config.toml
arch = "vit"
model = "image classifier"
dataset = "numbers of one to four digits printed on busy colour backdrops"
train_examples = 147500
image_size = 24
crop_scale_min = 0.8
horizontal_flip = false
translate = 0.06
targets = ["length", "first digit", "last digit", "ink"]
num_classes = [4, 10, 10, 12]
norm = "layernorm"
norm_position = "pre"
hidden_act = "gelu"
mlp_ratio = 3
head_dim = 32
fused_qkv = true
bias = "all"
qk_norm = false
layer_scale_init = 0.01
parallel_block = false
inner_norm = false
patch_size = [2, 2]
layers = 8
width = 192
positions = "learned"
pooling = "mean"
register_tokens = 4
label_smoothing = 0.2
loss = "cross_entropy"
head_dropout = 0.2
init = "lecun_normal"
residual_init = "zero_last"
optimizer = "nadamw"
learning_rate = 0.0024
beta1 = 0.95
beta2 = 0.98
eps = 1e-08
max_grad_norm = 3.0
max_steps = 16100
batch_size = 128
epochs = 14.0
lr_schedule = "poly"
final_lr_fraction = 0.05
warmup_steps = 3220
weight_decay = 0.1
Rows from block 2 of a small image classifier, named by matrix and row number. Rows with one number belong to one neuron. Each number is 500 + 50 x the weight over its row's rms, rounded and kept within 0 to 999. All counts start at 0. Numbers have three digits each.
After each neuron's rows are labels from the 100 images, of 14976, where the neuron reaches its highest value: "responds to" is what is common among them; "patch colour" is the nearest of a few named colours to the mean colour under the peak. Only what is clearly more common there than usual is listed. The data: numbers of one to four digits printed on busy colour backdrops. In brackets: how many of the 100.
# fc1: MLP up (model.blocks.2.mlp.fc1.weight, 576x192), inputs 128-191
# fc2: MLP down (model.blocks.2.mlp.fc2.weight, 192x576, transposed), outputs 128-191

fc1.404:446546504479590562543546478491426503377441485453563480450531483522509521539509450572462461460482566508543456622434423448487440428530466540463449474547417496582587572558526552469498562491377454
fc2.404:527506426595466477474457446547540501432478533495525449615476381509393518458503453491509485534522568508431535426468511502453530489501529549466541478448504590319559569467520548559504410569588522
responds to: teal ink (53)
patch colour: pink (46); white (42)

fc1.169:460421535498489531460559465521515488409590482486521488622511537474481518475438506478567498470601533444614490459442510561477562485453514562568482526475476554521481550535497464573491460550528408
fc2.169:539570462508512499501510504489434522481540622487527523538554538560518595463359479361464532487512447491487536557465488502522479543504474471550511457537503522584471545523470536306440442506480518
responds to: blue ink (58)
patch colour: blue (31)

fc1.502:366491578515443474498453564510528551512468556502514575494500473576546555571479563601426462504485567489490513403482528503442521524482543546528511482500449536546486461468444552445479446510445523
fc2.502:602498460503593510519513461524591529447517438558501503386457475436402455493448464441568511478490459505630487593557526483535503497484495551473492489463537358482495486505540653541553556519587498
responds to: white ink (87)
patch colour: brown (55)

fc1.30:507529449458548556482470494492474476471464464565522473551455460493461436489416535548465519563568578546497499490453584488440493470426504484457517437512505389603573561538498516529562494629427500
fc2.30:559478463538511476455467491479535477448559515487621460492428459485491473530481477503532446444466451467447493479416521516486559515525443554606510524490396516456511516484433492505511466579519400
responds to: teal ink (34); yellow ink (25)
patch colour: black (60)

fc1.167:487471494519631518513492500522488461388465468462490544456522483520422542476473505518551460474514563567514443622441447501502460476532473546426432455470545471569526460454416631621554505523501509
fc2.167:521514516486487464536546445482482473455513469491489519455437479492468662473496489599524448541544606535522518390535465545637469543464492520400554531465586469531514503469555502489519534586556507
responds to: teal ink (40); red ink (31)
patch colour: pink (43)

fc1.140:463441420513422499539489487449530524496587505528513421530503535466480483468380425534553537546564561455491492511483439489526457411513504450487493457474462459528444569483493623574546462554382479
fc2.140:471482512581524515552380586532556511520532596509536492464475585528506453457494509463317498465505513506542447409545561454463472508537492519431391415548484513556471475474443456388543389517607497
responds to: green ink (45); teal ink (41)
patch colour: grey (66)

fc1.229:446509571503487493430467474493470592570448503601614438532484537519524501439489552533493579552583524580523543527558569479480545462448469540456505455517471425554562538554533542450541463525472524
fc2.229:519514431474518450524533472450410537491464576449440566520571545527501488545506521461625504523477513420534563603478487505665491505489533565481490493625582522587479521494453464465513411470522505
responds to: teal ink (34)
patch colour: grey (58)

fc1.197:577533514517515474478521470508382494557461429496576491508472518471524515524522509516588449505503528556425523602510439494525573590473503489590629580505521490513577455387485454515470580519423503
fc2.197:414499494502515561485530566503472473482492586519449551488475477628505487450424495442427533508510502458556511400500575563486452434540462441428477361551526461552508483460508523444515414501544546
responds to: red ink (95); bold (80)
patch colour: red (89)

fc1.432:422541561477449455489518529412477546619558567550489379494496583521557475474512502492432573481519530462467525440501547410454608482552516351480509382439514494523501564502480483479508460516448526
fc2.432:490507511442541474465460411478479531384504482452516465490422549516516536490517540539537539501506510531454578439447509512503505619535537527534587619570528478470537508609495414604500516495470536
responds to: teal ink (100)
patch colour: green (77)

fc1.122:627494406549498475477511492488339508486473473537491508531449450365488450516428535530553465535536498510455503590498427472474465457431472487506552456597469441553572558451516533448450592575446495
fc2.122:539580485488540506571499429413464441451474557540453511446475547496479514395576561443501596505484557398591450487475553550561497498534525484346507473495596443452512503522511531418558448519555498
responds to: red ink (33); black ink (25)
patch colour: white (84)

fc1.569:494448447462487561535487550551519474476512478575466478551493479543418463482379507562449564537545486463607483469475540536534415390471411543413439405518513440525480559562562579538553450545591436
fc2.569:501566546510546462502495485488444517598547465495501529564488516459562614530460465480592458518525486460457570565489484566568508590514485445604564537523539545540569453492476466442445478480452537
responds to: teal ink (97)
patch colour: cyan (46); green (43)

fc1.175:577596416528562529508463460503560469467485464542484554438436479550460455459427509429513525539482413516582509456547475478369511518488579495485621486491526432508510481470508556527516540561528510
fc2.175:356508479522434514483454567499474549485485477449506491441513476555513500570543530493437509493512538485518537449559546479608296382499514472423478554500460495415381602446474582469501559445502538
responds to: white ink (45)
patch colour: black (37)

fc1.72:667513421491467437482445461500537492511472567525422573539489504458526437520478584475497475588523513484500511463552506449357563614436496568497585503512583496486533504510550434558493456499515507
fc2.72:436495464549504551512494444499524511530513356484500514489446494476546494459460494574540470538466434514509490545524447420556467437530559502611522511437389400437431558532540504509549659460529590
responds to: white ink (81)
patch colour: black (95)

fc1.360:558486519477416518453422543444414550528453562510459534562485449413516427538538572521458464542496587458372487418411552572453513494477488441462504564513512582459498553575517455552500545451464552
fc2.360:487506457412418525473445508437524555524520606530458510564516464413550434465530514467520504524492632477470489450489499499536524473510470452401549465410497514490515521455467437317520417532444516
responds to: green ink (70); on a plate (65)
patch colour: brown (73)

fc1.386:519484465521357490515480510420465502542539494489469461510478444420535436568540466584461430568503480452423534506497515562462425517535468503548442587486465538455486478588481439372502508424435475
fc2.386:434541515523470517522456513477563569462573521479518543530522457498526586582449464622489463513525544466473515427516515476547503479481541481547438570479502462507550425504477420469553488503531499
responds to: red ink (44)
patch colour: pink (42)

fc1.459:429486462482543522473560471487472559502368487522530543541433452519550483484495573577448538518504575458491497473449521401362536531441485498516532455612393474551540536486496541507444543520450479
fc2.459:603488448491559570532443469458489461412472523538532460482462417504531500492527567461512536556443571475432517497443517586478445485479523569494471496526497396565523434442550425408602422547463579
responds to: on a plate (100)
patch colour: grey (58)

fc1.51:524482530501489507519490505472487480435529351569489487555464503426467537429497506564618517494535537493521598436528508548524506476511444502467456515384544447460493522507448548574564483556551477
fc2.51:511477500536462564484571419464393534457532540509482545556465500429477445453505474449508502485496434521489520549508480497524472516491500516527450481509522432561482463513507537469577559522468475
responds to: white ink (46)
patch colour: grey (72)

fc1.6:564492477476627537504615431465469543453456361586547545430442472516433516464497449495538491475507487523557490626482414455548508530517448508488465453471521430509503534420412622580554528603515574
fc2.6:544530556486499492478450569494503462534504516489527487447520486426610442531527528367579525547533541492545474498649485553507465579440547516477551502536500522516493342480463485489501537438452546
responds to: red ink (100)
patch colour: pink (65)

fc1.63:607448516465412433432419511467525546464463508517509515603498486467455490474523567506540555505527591456485550380480611480395509505436512545430566567429498547449484476516491445567554502454532496
fc2.63:425514498498506482488585592525485483655506523517474468447562525520498419479429452367419530542461403516434520549528505471551539451530530519546525439512481518507427516470471595435448637535436497
responds to: white ink (27)
patch colour: brown (53)

fc1.48:512535508520378520543481486481465546572526575643459512506478460407502354567496505515432462582462473452448485414489540515493490452473460496409393454511530498492497535641470468416596486493547528
fc2.48:412497520457490552469444503424541539410527553479503528466470544512501590485459578556415475482533606494540437422488527499517494463556539498426520460445546478488392465509495543462504473430509475
responds to: green ink (87)
patch colour: green (35)

fc1.334:559517543524527442494712465504378472489534482479565506512470487446468467538570506474523411496474473510510553549514507568516464580550555475552498555485518536475518448450475444492518627463487489
fc2.334:419519629494506442480549592446427519563545494445520534546529421599505510522525493488483446485473479489470567517547515540428564585462517546579544487581501533597522412547419435545502529485468468
responds to: red ink (26)
patch colour: pink (42)

fc1.535:433539457484506513544475484456545506526457428525487623529517440517516417441459528540416548541546536434400491467436517494341527577499550568561518490498426488550566558565500596557421515548481571
fc2.535:473493514474558543495496468540592532461452529413498533537487512523499588590429482564497496544514476496514521457572521479614548538528485481512415450396562546496424502479485468512564503489562488
responds to: on a plate (76); green ink (29)
patch colour: brown (54)

fc1.276:554566464506610550437479491439463479525432416598531520480477472458466523461497488536479563578519548565503462474409502451449535532478509465494583471569459452563595633546558538493479527581464576
fc2.276:571611431430453470502492436510464468433523527568571521489465575465425455477546548437548655505433485545513473546563601445523489451488408490481456518503533476526589508458510493478503402534462480
responds to: green ink (33); yellow ink (26)
patch colour: black (89)

fc1.73:530477516525472468492556471484366511586487588443500427588519507415522465555518568522400504568491580434480521532443584540494418483518519452529581572602530545483502540480539422397420530436407409
fc2.73:403515553508541524474527484489452567556519509419458535565565540518611375471531528496442518492491542493490526477484486511465553522472501504562460554599423521515510508450538464539471484514467494
responds to: on a plate (66); teal ink (49); grey ink (42)
patch colour: brown (66)

fc1.525:436596494558371489550492506502508564578553508522464406540486514512514365556446435521469533527511540476445565493545544489469481401499458484580483572485414460522559512577479473418561496511448403
fc2.525:615510483477544487430507422500474510496403466454542509439461541474487489466502588458556558508502545583565488596563441534551531569534516495438535495587557545444506562548527498574504495531590419
responds to: red ink (57)
patch colour: pink (55)

fc1.37:630571485518539528506535471521426498437458470540565566463498481525455429424468496447579442515510495549560438532478455537521474520476487517477506511497465453555589456479494555510592547566467544
fc2.37:484600455465509484500486572415551511465446546460445527510487541535538523517456452496469512487451534403489497445528582556561497461443482523491486513537414457539545503530495480463424466471645495
responds to: red ink (26)
patch colour: pink (57)

fc1.366:561514395522560517482382539493486464497503471449587533487520479470440475516500499482578356519487512618470481597506375526478478616504521493528454598485484498508529400474488481461514580499498489
fc2.366:405541554445451566460464629484515492446510443432493544474553415556554522457415559533522448485465434458462465485467555417415491580473571540628554546538440487548561405586506446544566453450414565
responds to: red ink (29)
patch colour: pink (55)

fc1.84:510487452482584514476508553471545555441466562472470454440493547559491570452531477499464671439454497492498464514484475356469593472539502453459591386461497478508529563437412601525469442548496545
fc2.84:385473523536407456488474403505574588454581498524433489501469537500502515543480487615510500565518502467453540436546473529606485462489503514500488558450527422449464517453532380562584424476477538
responds to: teal ink (83)
patch colour: green (50)